A small audio frame classifier, trained from scratch.
Model: mfcc input, arch wavenet, norm batchnorm, depths [8], widths [384].
Training: muon at rate 0.0032, 27600 steps, batches of 64.
Data: trained on synthesised sound scenes: up to three everyday sounds over a background, 67.8 epochs.
Rows from block 4 of a small audio frame classifier, named by matrix and row number. Rows with one number belong to one channel. Each number is 200 + 30 x the weight over its row's rms, rounded and kept within 0 to 999. All counts start at 0. After the name is the row's rms in percent of the matrix's.
After each channel's rows are labels from the 100 clips, of 14976, where the channel reaches its largest size: "responds to" is what is common among them. Only what is clearly more common there than usual is listed. The data: synthesised sound scenes: up to three everyday sounds over a background.
# filt: filter width-3 conv, dilation 16 (model.blocks.4.filt.weight, 384x384x3, each kernel summed), inputs 154-230
# gate: gate width-3 conv, dilation 16 (model.blocks.4.gate.weight, 384x384x3, each kernel summed), inputs 154-230
# out: residual pointwise conv (model.blocks.4.out.weight, 384x384x1, transposed), outputs 154-230

filt.98,099,236,229,186,185,194,156,193,172,155,211,193,242,227,140,235,196,231,131,183,184,239,158,197,193,181,198,182,157,221,135,208,203,163,202,183,152,259,230,157,222,203,231,202,191,205,160,192,223,183,191,194,214,220,221,170,172,237,156,242,183,210,164,203,216,234,212,231,144,233,192,173,182,211,218,219,210,191
gate.98,093,231,260,179,197,188,216,189,187,198,193,190,193,200,186,214,203,164,141,238,174,275,251,220,207,214,175,168,267,190,199,182,193,192,208,231,207,240,187,234,202,140,208,179,222,199,218,203,194,215,248,199,140,207,183,179,205,148,117,237,205,205,140,181,196,187,157,198,177,188,159,192,218,208,171,174,177,232
out.98,098,204,186,200,198,204,240,227,229,221,227,204,129,162,158,173,238,208,225,221,151,206,196,140,178,171,235,193,159,200,236,203,182,198,181,156,232,207,225,201,177,256,215,235,227,208,235,181,135,165,202,170,228,238,197,218,201,226,175,202,141,147,236,207,142,193,216,209,233,223,241,155,186,225,152,169,209,186
responds to: mooing; doorbell

filt.341,104,199,206,253,182,129,172,155,188,115,176,174,201,199,232,203,264,189,207,229,202,219,147,184,221,177,190,159,187,259,166,203,187,212,258,208,262,246,160,183,214,237,215,173,236,218,230,237,233,249,210,189,204,147,212,157,248,169,216,194,141,172,208,180,228,212,251,223,176,217,240,247,164,176,206,168,209,188
gate.341,097,209,200,198,193,252,200,237,230,244,227,211,228,221,230,195,161,195,212,203,255,154,235,226,170,189,214,212,240,178,157,233,176,227,210,186,161,166,192,182,190,177,165,218,182,191,229,154,179,185,207,178,283,210,224,170,196,229,221,150,206,204,210,214,195,142,198,197,267,204,208,156,206,195,211,213,188,172
out.341,103,241,173,244,219,230,225,146,207,161,209,183,211,190,212,206,176,179,210,203,180,196,184,227,193,215,135,163,194,214,204,169,188,245,172,208,227,218,221,247,217,167,232,214,174,146,156,211,245,202,247,224,206,184,246,174,144,276,208,228,216,196,216,202,213,121,217,142,218,150,179,196,219,207,252,265,200,218
responds to: coin spinning; first sound: coin spinning

filt.188,101,195,198,227,216,172,259,222,192,227,172,236,172,208,234,211,222,224,233,214,177,217,188,139,199,185,229,217,167,281,187,186,160,208,240,208,191,174,192,201,223,226,217,113,196,201,161,182,201,218,176,223,188,206,230,185,243,163,153,178,227,149,192,232,204,144,201,232,188,201,207,211,229,205,260,176,183,191
gate.188,102,185,166,164,222,192,208,149,173,239,209,190,192,203,164,197,208,184,173,248,180,214,171,278,197,223,188,220,234,177,229,237,166,207,181,184,162,162,173,201,246,196,213,242,239,170,171,200,211,224,229,238,220,243,164,274,194,210,206,181,162,185,205,136,202,171,161,192,228,164,200,232,203,180,190,224,246,189
out.188,090,221,170,188,142,211,183,168,186,198,217,207,224,168,182,132,205,186,220,166,241,199,169,207,217,240,236,178,184,178,195,143,240,172,187,196,191,228,233,211,191,189,179,301,202,171,210,213,239,202,163,170,165,241,167,179,140,207,216,223,199,197,193,167,217,197,179,191,196,205,218,199,221,168,183,239,210,168
responds to: coin spinning

filt.250,092,178,184,201,198,196,174,216,191,214,186,191,217,176,236,231,187,230,216,157,207,211,155,206,196,190,207,171,223,219,222,197,197,224,200,243,169,190,251,236,177,183,195,231,199,202,178,204,208,226,243,174,216,172,156,167,232,218,211,200,213,236,236,163,204,149,123,220,169,160,190,252,169,235,209,267,208,160
gate.250,097,185,181,207,234,255,195,205,177,290,232,192,129,216,160,156,167,220,256,234,200,181,236,193,193,162,236,255,172,240,183,235,161,224,216,199,188,242,215,228,192,207,168,197,234,144,230,235,190,192,205,194,219,194,193,176,164,194,204,185,226,177,248,220,190,196,184,193,189,183,164,178,169,174,215,191,211,155
out.250,111,176,209,191,223,164,208,222,233,119,245,178,214,224,115,226,189,197,202,250,233,169,198,247,226,224,195,199,211,190,189,163,208,183,176,182,182,235,176,224,183,232,236,204,190,218,161,193,158,208,206,184,169,232,204,190,216,244,171,212,236,208,183,211,187,214,169,198,210,228,170,224,232,191,244,198,197,167
responds to: mooing; first sound: mooing

filt.133,096,183,197,200,188,186,154,144,212,175,251,225,140,179,188,194,209,207,236,222,151,239,229,226,175,177,213,178,162,217,236,165,216,186,245,193,174,211,197,210,192,196,174,245,189,195,204,212,158,195,189,169,138,219,156,224,197,216,216,232,168,199,181,242,166,157,174,205,206,220,201,129,159,189,231,235,215,178
gate.133,092,144,202,147,206,250,248,203,205,205,205,228,188,210,201,147,213,204,193,180,179,147,190,199,197,174,174,227,227,167,175,196,207,205,212,222,225,198,208,155,199,191,162,177,169,138,190,197,175,203,215,159,193,212,227,210,186,190,218,209,240,197,179,209,165,152,199,220,278,233,195,186,216,192,207,190,187,169
out.133,104,216,217,175,200,186,221,208,199,161,219,197,221,221,165,217,249,161,253,160,158,241,203,167,182,212,200,275,229,150,241,192,237,167,199,296,216,195,227,192,131,162,245,214,172,192,179,242,199,183,184,154,198,244,289,229,221,206,172,210,147,152,193,162,226,176,175,162,187,209,204,189,195,261,176,132,232,180
responds to: doorbell; meowing; first sound: doorbell

filt.64,099,206,186,174,183,179,187,266,226,223,138,223,190,209,197,181,206,249,232,194,234,147,175,200,158,215,175,233,198,220,136,181,121,188,199,175,192,193,147,210,197,172,186,204,216,187,229,195,205,187,215,212,247,223,224,252,268,123,224,186,180,203,211,214,170,210,235,198,185,237,244,239,212,224,165,239,201,184
gate.64,094,169,187,241,188,233,193,185,199,217,205,164,233,128,247,234,154,261,164,194,168,258,218,176,134,157,229,234,166,228,176,183,156,208,184,252,237,195,294,224,226,176,135,176,234,189,242,178,242,198,263,175,221,184,170,228,236,165,233,262,218,221,211,188,185,183,194,221,129,249,223,193,191,171,231,156,218,240
out.64,099,147,165,241,188,262,252,228,179,199,231,192,148,229,201,200,171,168,197,209,202,214,176,212,208,204,169,167,167,145,182,167,224,232,212,180,231,247,185,215,210,184,194,197,181,165,205,175,245,195,249,201,174,203,163,146,216,249,194,193,217,236,223,200,194,139,193,207,223,189,225,183,186,165,153,201,226,198
responds to: church bell; first sound: church bell

filt.35,093,181,209,271,169,242,175,182,242,234,209,211,196,206,157,196,270,208,229,219,194,137,234,192,220,241,192,143,188,218,183,206,171,216,194,183,226,110,183,196,247,210,217,208,215,245,219,198,221,227,212,242,202,226,189,228,171,207,230,243,183,125,199,179,235,228,227,190,195,201,222,225,181,229,181,202,214,186
gate.35,103,133,181,200,165,229,182,209,133,177,220,194,220,223,215,178,155,197,191,229,198,225,233,196,242,152,222,199,210,165,229,225,173,185,231,220,201,220,190,225,193,230,154,206,207,184,191,228,146,134,202,187,141,226,153,167,188,137,165,162,215,190,176,177,208,220,217,159,233,179,195,192,155,239,218,197,212,208
out.35,096,221,176,217,179,193,186,217,210,192,138,211,188,187,173,152,161,153,154,202,166,189,237,191,233,155,222,202,208,225,220,226,142,223,260,185,197,254,174,256,188,207,166,173,232,175,185,189,178,176,184,208,252,174,188,193,220,268,190,211,226,188,233,221,245,142,146,190,220,172,282,209,207,232,175,209,223,175
responds to: church bell; first sound: church bell

filt.9,096,216,176,240,255,157,201,205,220,202,212,164,198,219,184,173,199,187,158,187,218,223,217,201,186,215,177,166,254,212,201,194,259,198,229,165,114,183,191,212,167,180,199,200,234,233,194,183,197,195,152,176,207,240,232,185,199,202,223,187,222,187,172,236,175,201,191,177,210,176,222,167,142,208,182,174,248,120
gate.9,103,234,196,205,195,245,188,187,243,219,189,208,204,217,212,173,192,210,152,188,286,172,173,250,196,215,198,175,218,209,226,238,207,249,206,166,136,121,199,182,208,236,211,238,192,183,192,182,171,208,177,183,225,237,223,194,193,255,197,192,209,226,178,142,212,200,190,181,272,211,208,184,220,242,190,234,266,177
out.9,124,166,205,186,166,197,157,204,166,203,206,284,182,212,216,229,198,182,237,201,180,216,267,185,187,216,187,216,150,204,181,189,249,171,178,220,203,231,182,160,266,202,158,218,197,198,192,168,216,172,181,214,183,130,140,202,185,188,213,234,186,213,207,229,207,204,178,205,186,168,154,190,181,181,190,171,196,208
responds to: coin spinning; first sound: coin spinning

filt.177,090,183,190,201,249,240,226,162,225,220,211,223,293,179,225,167,186,167,222,173,195,212,208,181,202,178,163,228,223,219,180,161,183,137,176,237,145,278,253,220,271,220,170,193,202,191,177,174,195,172,212,225,218,227,251,158,161,221,181,196,192,177,169,219,245,199,199,235,247,200,166,195,215,217,146,197,175,288
gate.177,102,193,177,146,176,273,165,186,203,186,173,164,235,181,189,172,169,183,233,166,240,231,185,191,243,175,187,251,212,185,174,174,139,193,206,195,203,244,211,184,223,200,200,117,213,194,202,253,177,234,213,232,161,164,193,219,148,204,244,191,163,199,229,170,236,187,175,245,229,169,216,200,249,231,235,212,123,228
out.177,096,193,196,190,171,246,207,240,161,203,206,179,211,213,203,217,226,191,223,207,152,184,219,140,203,171,160,258,175,185,234,216,278,225,189,241,240,175,217,193,144,192,249,253,255,268,162,217,222,211,241,228,179,171,214,204,166,242,216,209,178,255,202,148,207,164,242,157,193,161,216,209,234,203,169,176,218,182
responds to: phone ringing; meowing

filt.379,094,243,231,206,193,149,213,210,196,233,190,167,261,249,202,197,199,191,160,246,217,181,231,191,226,162,206,244,194,196,180,247,118,193,215,197,215,238,215,205,156,193,155,200,231,156,214,201,188,213,213,187,205,171,211,217,203,181,263,198,196,182,214,272,207,240,215,261,203,220,182,237,182,241,248,208,197,168
gate.379,111,157,197,171,204,173,209,259,233,187,174,193,173,209,218,191,195,200,203,194,168,221,182,248,149,193,197,198,192,208,225,145,269,163,197,228,155,196,203,277,222,255,199,179,203,224,207,164,215,192,200,150,216,214,186,180,265,169,195,207,185,173,165,199,167,221,217,202,220,225,227,187,175,205,176,181,199,196
out.379,102,147,226,254,213,202,208,273,233,215,197,193,151,211,206,205,239,257,198,184,181,221,165,243,173,264,236,177,174,154,134,167,197,216,185,181,230,194,212,247,179,155,202,170,192,229,145,220,234,205,257,185,195,164,205,178,196,183,247,194,205,202,191,148,216,145,180,169,191,216,184,158,217,242,206,244,241,223
responds to: church bell; first sound: church bell

filt.31,102,184,186,182,217,211,246,141,208,231,145,198,168,195,203,177,202,165,194,198,199,189,198,193,201,247,152,208,223,183,224,242,203,161,176,162,200,210,199,221,188,235,165,173,232,227,207,200,208,201,181,238,122,269,191,174,213,231,201,195,161,234,237,228,239,192,189,249,126,212,170,148,154,218,223,165,192,169
gate.31,099,216,202,222,199,108,167,192,261,214,199,157,207,223,255,140,185,201,204,176,171,215,168,180,215,197,181,195,175,221,200,218,208,211,210,240,171,179,221,224,207,148,205,193,186,200,262,180,192,169,175,210,175,214,168,180,217,199,197,206,184,156,197,230,132,190,185,195,202,196,196,153,198,226,204,214,192,170
out.31,097,216,202,173,222,225,213,178,214,184,224,248,201,197,188,202,184,223,204,189,214,193,231,205,213,188,223,203,235,207,202,208,158,228,280,207,177,209,172,265,160,264,197,191,207,192,215,226,198,224,232,186,172,184,245,176,135,272,212,215,194,174,178,230,194,210,203,180,221,190,192,205,254,212,160,175,211,192
responds to: church bell; first sound: church bell

filt.81,113,153,183,200,197,230,176,139,236,211,224,217,233,193,188,202,211,186,127,213,161,229,180,176,204,157,158,213,230,148,162,156,218,198,216,162,238,168,158,252,191,169,220,184,236,181,135,196,231,240,214,197,171,169,171,232,230,193,235,193,170,204,207,152,239,192,201,188,184,176,208,188,181,186,167,193,223,178
gate.81,097,138,255,196,170,194,145,256,152,226,227,180,117,163,226,179,230,239,189,226,186,193,184,221,202,214,225,243,292,213,146,170,153,186,198,165,178,195,174,181,222,242,159,156,255,203,190,229,226,155,235,241,196,223,191,221,208,200,153,207,178,202,182,215,206,187,207,210,142,230,162,186,133,180,171,202,253,125
out.81,103,176,211,177,170,207,148,174,220,208,156,237,200,201,194,190,184,183,208,227,210,168,168,198,217,223,157,153,207,204,209,159,137,211,244,191,192,167,166,208,198,125,204,221,261,218,221,198,252,242,180,163,191,214,165,262,206,162,235,136,200,194,221,177,238,154,240,191,151,170,191,177,171,176,213,206,214,203
responds to: phone ringing; first sound: phone ringing; siren

filt.319,103,221,163,147,204,169,145,231,203,225,239,208,229,198,232,221,208,195,204,186,202,176,173,187,253,219,190,223,213,180,162,246,190,222,232,170,89,234,186,187,180,246,120,166,214,172,195,200,215,203,198,219,220,145,154,264,201,274,206,196,147,165,223,166,219,181,206,189,219,148,223,189,242,177,172,214,188,247
gate.319,086,162,228,194,177,229,211,252,205,213,201,169,183,230,217,187,131,202,192,262,160,209,199,230,189,202,239,154,224,221,238,195,204,240,218,199,204,165,189,180,265,261,143,176,201,163,230,176,210,213,195,207,203,211,209,203,151,184,275,241,199,203,191,227,188,241,231,248,191,220,249,192,180,193,204,151,246,161
out.319,108,220,187,199,165,158,228,209,184,216,206,219,210,159,151,212,215,253,199,203,245,188,205,179,195,239,230,132,198,191,197,198,184,196,231,231,203,194,173,214,207,165,168,183,265,224,221,165,163,191,225,207,200,228,212,166,146,189,227,169,185,199,210,202,230,172,236,237,206,232,198,236,184,192,193,214,214,225
responds to: howling; first sound: howling; laughter

filt.166,103,171,222,191,170,180,192,246,205,172,163,196,241,232,204,198,234,206,191,228,239,205,190,217,223,214,237,199,168,174,152,151,163,141,211,197,189,235,164,253,192,208,233,225,163,198,175,195,167,244,242,218,227,227,213,188,211,121,211,193,217,240,208,190,240,193,216,217,135,213,186,167,163,186,136,163,157,206
gate.166,092,180,215,239,214,259,179,209,205,203,199,193,206,213,228,171,155,167,213,191,224,211,216,296,155,178,249,206,221,194,159,202,193,226,194,183,194,160,168,182,215,188,187,225,203,226,240,193,178,234,246,237,161,145,186,251,204,230,180,183,207,200,202,268,179,254,234,202,265,231,225,172,180,242,230,158,240,179
out.166,103,181,213,220,239,195,195,180,168,177,189,204,195,214,173,194,206,211,186,165,183,226,209,188,184,219,207,162,181,238,204,258,196,257,186,257,277,191,209,209,217,184,163,214,103,163,184,229,220,195,217,245,259,161,277,182,190,193,289,259,174,216,156,215,168,199,220,216,195,232,212,148,197,210,188,227,268,191
responds to: howling; meowing; first sound: howling

filt.284,102,198,236,186,146,203,203,190,213,232,161,138,198,233,212,180,241,194,169,184,209,131,234,216,199,225,215,233,158,190,177,218,149,226,210,219,173,229,184,152,179,185,194,158,180,184,203,187,227,207,249,183,219,185,200,242,223,211,215,217,209,191,244,229,156,156,226,199,221,214,197,168,231,243,228,222,177,212
gate.284,095,168,216,206,236,232,190,269,184,241,197,243,195,204,154,217,197,255,180,242,162,228,157,220,215,234,231,179,244,152,226,211,194,185,210,224,176,171,176,269,199,232,228,172,188,170,242,147,224,232,186,222,185,258,173,222,202,144,203,203,240,184,178,217,208,202,230,159,247,231,176,271,210,183,182,190,186,202
out.284,104,176,160,219,173,190,201,258,192,159,223,181,184,151,203,211,222,223,229,176,246,151,149,162,235,260,200,165,265,183,200,158,196,167,197,196,208,216,139,192,203,188,222,185,164,228,236,157,118,205,163,229,204,182,228,147,209,215,203,159,190,196,218,230,201,195,209,197,234,223,226,203,198,207,204,164,149,194
responds to: howling; meowing

filt.124,100,216,203,161,202,221,218,242,138,183,223,238,192,208,183,163,214,225,236,190,170,198,213,203,167,236,225,213,229,182,152,169,197,184,222,142,162,205,170,193,135,178,198,219,203,181,200,144,266,211,245,152,178,184,192,212,161,198,278,147,190,206,167,132,188,193,188,178,177,209,177,182,196,195,224,212,214,230
gate.124,090,211,216,197,190,236,288,226,203,225,186,183,210,185,198,185,214,221,242,216,185,231,221,213,176,190,218,229,238,225,213,189,227,216,187,190,198,167,301,214,206,192,183,140,222,204,205,186,274,163,261,208,193,200,169,183,228,232,210,169,195,153,218,164,153,258,179,211,145,249,252,183,232,188,197,186,205,191
out.124,103,140,210,197,183,199,174,193,229,202,191,207,232,202,199,267,232,188,177,237,184,192,187,188,208,258,225,165,159,192,180,216,212,139,204,194,209,183,229,209,184,232,191,200,275,181,241,163,237,243,182,210,235,215,190,165,240,197,211,190,216,174,241,195,205,144,227,211,157,240,199,239,187,254,190,226,206,179
responds to: church bell; first sound: church bell

filt.2,099,202,191,268,204,215,193,216,212,154,175,185,223,210,241,213,199,149,238,202,213,204,219,193,185,226,143,204,246,226,173,152,242,164,227,202,155,192,253,154,210,184,189,190,146,276,151,181,199,233,197,195,239,184,194,137,231,185,122,155,192,250,133,174,191,232,209,187,222,187,198,182,164,142,193,148,205,193
gate.2,103,194,190,236,179,253,230,244,208,229,193,222,175,228,240,115,204,248,171,161,176,218,169,205,181,238,127,171,180,236,187,141,158,185,206,205,170,195,165,206,205,229,206,154,229,242,208,157,217,218,188,218,207,184,177,216,259,167,168,176,225,159,202,228,188,205,248,189,197,230,218,210,206,218,192,250,183,182
out.2,096,187,200,191,213,166,185,205,222,225,181,210,231,229,240,160,187,149,171,236,235,173,255,226,225,191,272,183,193,249,175,257,230,192,185,168,194,158,227,221,217,210,235,280,245,184,226,201,253,195,250,120,180,243,198,159,200,167,166,150,165,191,182,202,220,191,171,160,171,180,170,208,185,159,186,187,209,185
responds to: background: none; whoosh

filt.181,095,172,214,207,161,189,152,175,168,192,164,232,207,186,157,215,187,212,237,206,221,195,280,210,178,180,215,160,191,165,188,227,201,190,165,227,195,185,207,198,170,170,178,206,165,198,198,212,231,219,190,239,122,154,158,212,206,116,182,214,210,243,224,184,157,203,192,150,178,225,200,157,233,218,190,202,193,181
gate.181,117,215,179,201,214,304,182,209,207,224,218,204,193,220,215,177,230,189,183,204,286,188,271,236,152,172,171,192,207,200,237,213,190,166,199,126,162,193,188,227,207,206,235,219,263,192,218,235,228,216,200,195,227,185,206,170,156,161,176,199,200,186,227,176,161,215,204,182,233,217,203,174,178,192,209,219,162,157
out.181,127,201,279,165,200,116,181,231,231,215,214,226,199,185,211,219,251,232,243,192,210,212,221,139,191,220,212,204,148,201,199,181,199,165,189,210,236,200,209,180,178,197,166,158,218,203,152,128,192,183,171,256,171,196,163,257,157,222,230,234,186,230,196,206,232,236,198,197,182,163,194,223,121,182,202,169,199,239
responds to: coin spinning; first sound: coin spinning; crickets

filt.365,098,211,201,218,212,127,188,232,207,247,194,163,224,184,217,152,185,166,199,185,163,237,177,169,213,163,222,200,210,177,168,196,203,209,201,231,263,236,206,190,152,241,158,182,198,201,187,208,185,179,176,176,223,205,172,191,132,225,236,209,203,191,260,188,161,191,172,213,197,204,177,188,165,194,198,225,271,192
gate.365,102,180,222,190,206,152,233,245,275,227,225,178,230,233,231,143,165,205,192,183,204,211,214,192,196,191,243,177,217,198,205,160,190,218,270,202,207,207,170,214,193,224,115,164,200,173,219,166,227,216,221,244,251,213,198,228,146,220,240,182,217,170,239,193,189,162,230,173,235,241,229,210,247,174,174,197,191,209
out.365,102,153,216,206,227,174,143,197,185,154,211,233,169,205,174,236,169,250,224,209,130,232,179,222,184,214,196,221,199,210,207,145,184,188,168,164,217,228,223,164,216,234,234,236,256,195,180,195,169,226,166,169,181,202,224,230,178,172,187,232,156,219,137,189,212,211,258,191,193,213,210,186,181,224,203,190,189,204
responds to: doorbell; first sound: doorbell

filt.117,091,240,216,128,166,137,204,166,166,197,262,201,212,178,213,174,178,169,231,178,173,206,228,191,187,221,195,206,198,205,216,170,200,148,199,202,212,271,204,161,170,198,222,212,169,165,205,214,186,198,210,204,230,214,186,185,239,146,225,234,152,154,183,194,179,166,188,204,189,203,203,276,150,197,261,235,225,203
gate.117,108,252,187,212,184,216,180,149,170,192,305,224,219,222,203,155,160,197,235,205,267,196,241,221,213,236,177,198,205,222,247,173,209,191,228,175,165,204,175,192,179,212,207,207,266,176,198,205,217,178,157,131,258,193,211,207,235,190,207,137,232,196,232,185,220,198,213,171,247,280,220,252,227,178,231,236,236,210
out.117,109,194,303,178,252,123,156,200,227,182,246,229,193,239,152,193,197,205,209,190,199,205,237,156,206,170,231,233,233,194,194,204,174,185,172,169,248,208,177,206,230,169,159,188,246,181,171,176,217,191,197,243,152,167,135,254,159,178,213,181,160,199,196,172,246,160,204,167,182,135,198,237,124,228,233,196,160,204
responds to: coin spinning; crickets

filt.184,098,222,180,215,187,158,180,251,227,194,228,167,198,178,256,215,238,202,196,207,183,224,206,193,189,230,207,224,208,178,199,191,183,210,229,199,183,155,226,232,195,162,161,176,209,188,237,205,187,259,221,263,172,138,219,224,148,189,241,186,163,215,154,165,231,219,179,236,183,210,167,237,171,208,249,164,187,183
gate.184,094,178,185,188,172,250,181,226,190,228,211,235,117,250,154,160,196,236,233,245,230,136,172,255,185,226,173,204,195,179,189,168,182,197,154,171,174,234,211,183,214,216,181,201,168,238,236,194,225,202,258,167,215,225,176,227,195,247,204,222,171,210,139,231,221,208,141,148,180,222,208,203,205,177,162,173,204,161
out.184,110,212,164,133,182,226,206,165,188,234,184,160,187,202,212,245,180,203,200,223,256,183,202,158,187,193,233,202,173,219,136,176,183,245,190,231,206,204,210,188,224,195,194,203,204,171,254,220,206,221,164,215,232,164,197,175,208,192,218,176,171,201,133,177,159,236,219,249,189,217,218,254,249,236,158,222,216,199
responds to: howling; first sound: howling; meowing; crying baby

filt.99,096,172,222,219,207,262,263,196,162,212,193,215,160,223,200,186,188,179,222,199,190,211,182,205,188,197,213,186,191,225,215,232,134,198,163,169,174,226,172,161,192,215,228,222,213,180,179,197,258,139,185,175,213,228,227,229,195,249,199,175,183,221,174,143,166,267,186,207,213,204,144,205,212,177,214,194,256,200
gate.99,093,234,224,239,189,194,215,174,179,248,201,218,212,166,190,175,251,198,161,229,200,187,248,205,204,194,202,213,238,169,204,230,204,187,186,230,168,235,192,264,228,171,214,161,216,151,199,200,156,178,215,203,127,235,242,174,176,188,236,186,240,193,234,225,215,221,237,238,149,222,266,237,207,224,204,200,183,190
out.99,110,178,238,201,231,231,177,220,192,193,222,209,186,230,188,174,171,164,234,148,172,241,147,252,230,187,160,209,259,205,206,144,228,181,171,207,228,238,206,213,227,193,185,261,162,228,209,258,214,212,168,231,195,237,185,183,188,203,236,161,172,214,206,219,184,207,209,168,196,255,196,225,251,192,201,221,202,173
responds to: mooing

filt.283,104,178,216,196,194,161,189,200,145,190,173,192,161,225,200,217,182,185,225,186,222,201,279,176,176,212,191,188,208,241,168,142,237,231,206,239,259,228,217,208,282,206,214,189,215,173,193,174,160,245,209,157,192,197,231,196,175,209,188,193,264,225,238,204,227,184,215,229,216,213,180,204,172,200,172,235,141,205
gate.283,094,184,150,242,175,143,242,206,220,211,232,204,233,203,229,210,168,185,195,213,169,183,130,187,192,168,201,210,194,185,229,221,186,188,194,264,191,123,200,201,166,221,189,186,243,177,240,211,187,176,193,241,244,238,199,212,230,182,284,210,127,213,204,210,240,164,200,212,167,165,225,160,264,158,205,171,234,207
out.283,101,232,216,239,272,263,202,177,177,161,244,173,170,187,214,200,153,158,159,238,164,215,206,204,161,236,209,167,177,197,182,195,178,192,186,189,223,207,182,203,172,231,204,160,167,143,308,201,225,231,151,144,196,219,145,175,213,189,223,160,212,160,198,188,240,219,225,185,186,151,207,213,205,208,176,137,278,239
responds to: background: none

filt.223,095,196,201,257,220,163,214,223,225,169,187,263,176,164,171,259,178,201,177,177,183,176,222,238,189,223,195,175,189,186,218,195,234,184,200,214,171,221,225,208,200,206,162,151,185,188,230,168,175,161,230,158,211,150,266,249,226,167,180,210,156,221,209,226,160,167,230,218,234,249,230,203,207,174,257,154,224,185
gate.223,093,228,184,222,148,195,221,235,168,211,224,194,255,191,213,160,244,154,164,220,185,202,166,213,191,223,159,164,255,193,201,205,141,218,204,196,204,214,187,253,183,190,200,183,208,190,220,150,203,245,287,230,237,178,240,291,169,236,197,217,151,173,178,246,200,246,251,237,213,195,203,238,189,212,194,183,178,217
out.223,109,168,240,202,211,257,181,166,193,183,204,187,141,225,271,167,193,169,224,242,183,245,170,180,190,182,207,190,183,246,166,170,201,242,193,221,217,202,154,203,262,206,207,225,236,182,204,209,176,203,206,190,192,130,154,245,239,190,202,183,156,239,184,142,202,170,235,180,185,229,188,240,236,179,182,230,219,209
responds to: background: none

filt.361,096,182,227,170,206,219,197,209,155,241,250,217,160,225,193,203,214,207,169,210,174,249,214,205,219,186,198,173,233,193,179,227,216,166,158,215,193,245,173,247,169,229,123,251,200,210,221,194,236,222,222,245,206,257,207,129,175,178,190,240,201,182,213,205,244,232,237,258,215,196,190,230,213,254,183,222,202,188
gate.361,086,180,229,249,213,242,210,207,202,267,110,155,194,186,234,241,216,254,213,217,189,202,243,233,208,231,124,209,251,174,193,233,222,185,174,227,152,208,210,237,147,166,198,160,217,167,180,191,162,200,254,203,195,164,173,186,182,212,191,166,148,178,199,238,241,180,212,174,192,210,187,194,161,194,228,210,252,166
out.361,101,218,262,202,233,199,198,201,238,250,204,182,204,198,224,234,256,250,207,197,246,170,161,218,241,197,178,166,215,205,276,256,208,202,192,153,213,209,203,204,173,145,216,233,223,156,197,231,188,125,172,208,220,203,226,286,140,169,191,223,175,183,209,202,228,201,199,210,175,241,153,175,186,178,191,112,210,121
responds to: church bell; first sound: church bell

filt.126,096,208,196,245,192,135,224,177,208,176,203,220,163,206,202,188,180,166,174,206,209,182,163,199,240,232,246,186,211,158,204,176,210,231,213,197,232,167,231,187,213,271,208,166,199,225,233,193,177,180,208,203,227,217,271,206,225,167,174,214,165,237,194,226,191,214,171,201,112,220,208,195,212,191,205,224,260,193
gate.126,092,148,185,195,234,155,247,176,204,214,230,150,189,227,280,160,242,162,231,203,182,193,247,205,183,227,171,204,175,182,155,194,188,171,204,168,221,196,196,253,185,203,152,161,262,171,222,171,173,231,198,174,202,203,212,172,237,174,263,174,181,204,219,232,213,248,218,177,208,188,237,222,166,182,167,173,168,228
out.126,107,226,170,161,158,192,202,180,230,234,200,159,210,224,185,208,175,195,218,255,174,255,218,207,151,189,156,167,193,198,213,197,175,164,190,206,217,181,224,221,222,184,171,185,198,236,195,132,189,223,196,185,199,224,264,183,245,212,188,247,221,183,196,207,205,199,201,204,188,234,295,206,173,203,160,226,214,202
responds to: church bell; first sound: church bell; mooing

filt.112,101,187,220,256,223,210,146,191,168,180,167,224,198,191,198,186,201,197,240,219,187,192,240,196,197,208,225,160,208,167,136,215,243,183,186,177,202,169,234,169,169,221,191,273,142,204,207,162,172,225,180,199,109,209,214,185,217,224,196,172,264,213,157,190,209,256,196,179,234,179,194,218,200,216,140,183,149,195
gate.112,103,220,192,185,178,221,243,189,189,205,193,177,218,159,183,167,219,214,213,156,202,151,255,228,201,161,163,206,209,193,246,225,228,190,192,209,197,154,141,184,212,203,270,209,242,161,175,158,232,184,145,209,215,203,201,184,202,218,226,181,225,205,202,176,172,180,178,214,246,243,215,177,181,193,162,250,206,225
out.112,100,235,288,194,209,171,173,232,199,221,176,180,209,207,205,216,202,160,176,164,181,187,174,206,244,200,216,225,210,228,153,145,187,203,272,200,214,191,216,184,226,218,232,190,188,158,190,210,148,183,224,225,179,165,220,203,206,186,182,229,169,251,212,225,185,164,220,228,173,199,200,173,223,169,168,163,260,176
responds to: coin spinning; first sound: coin spinning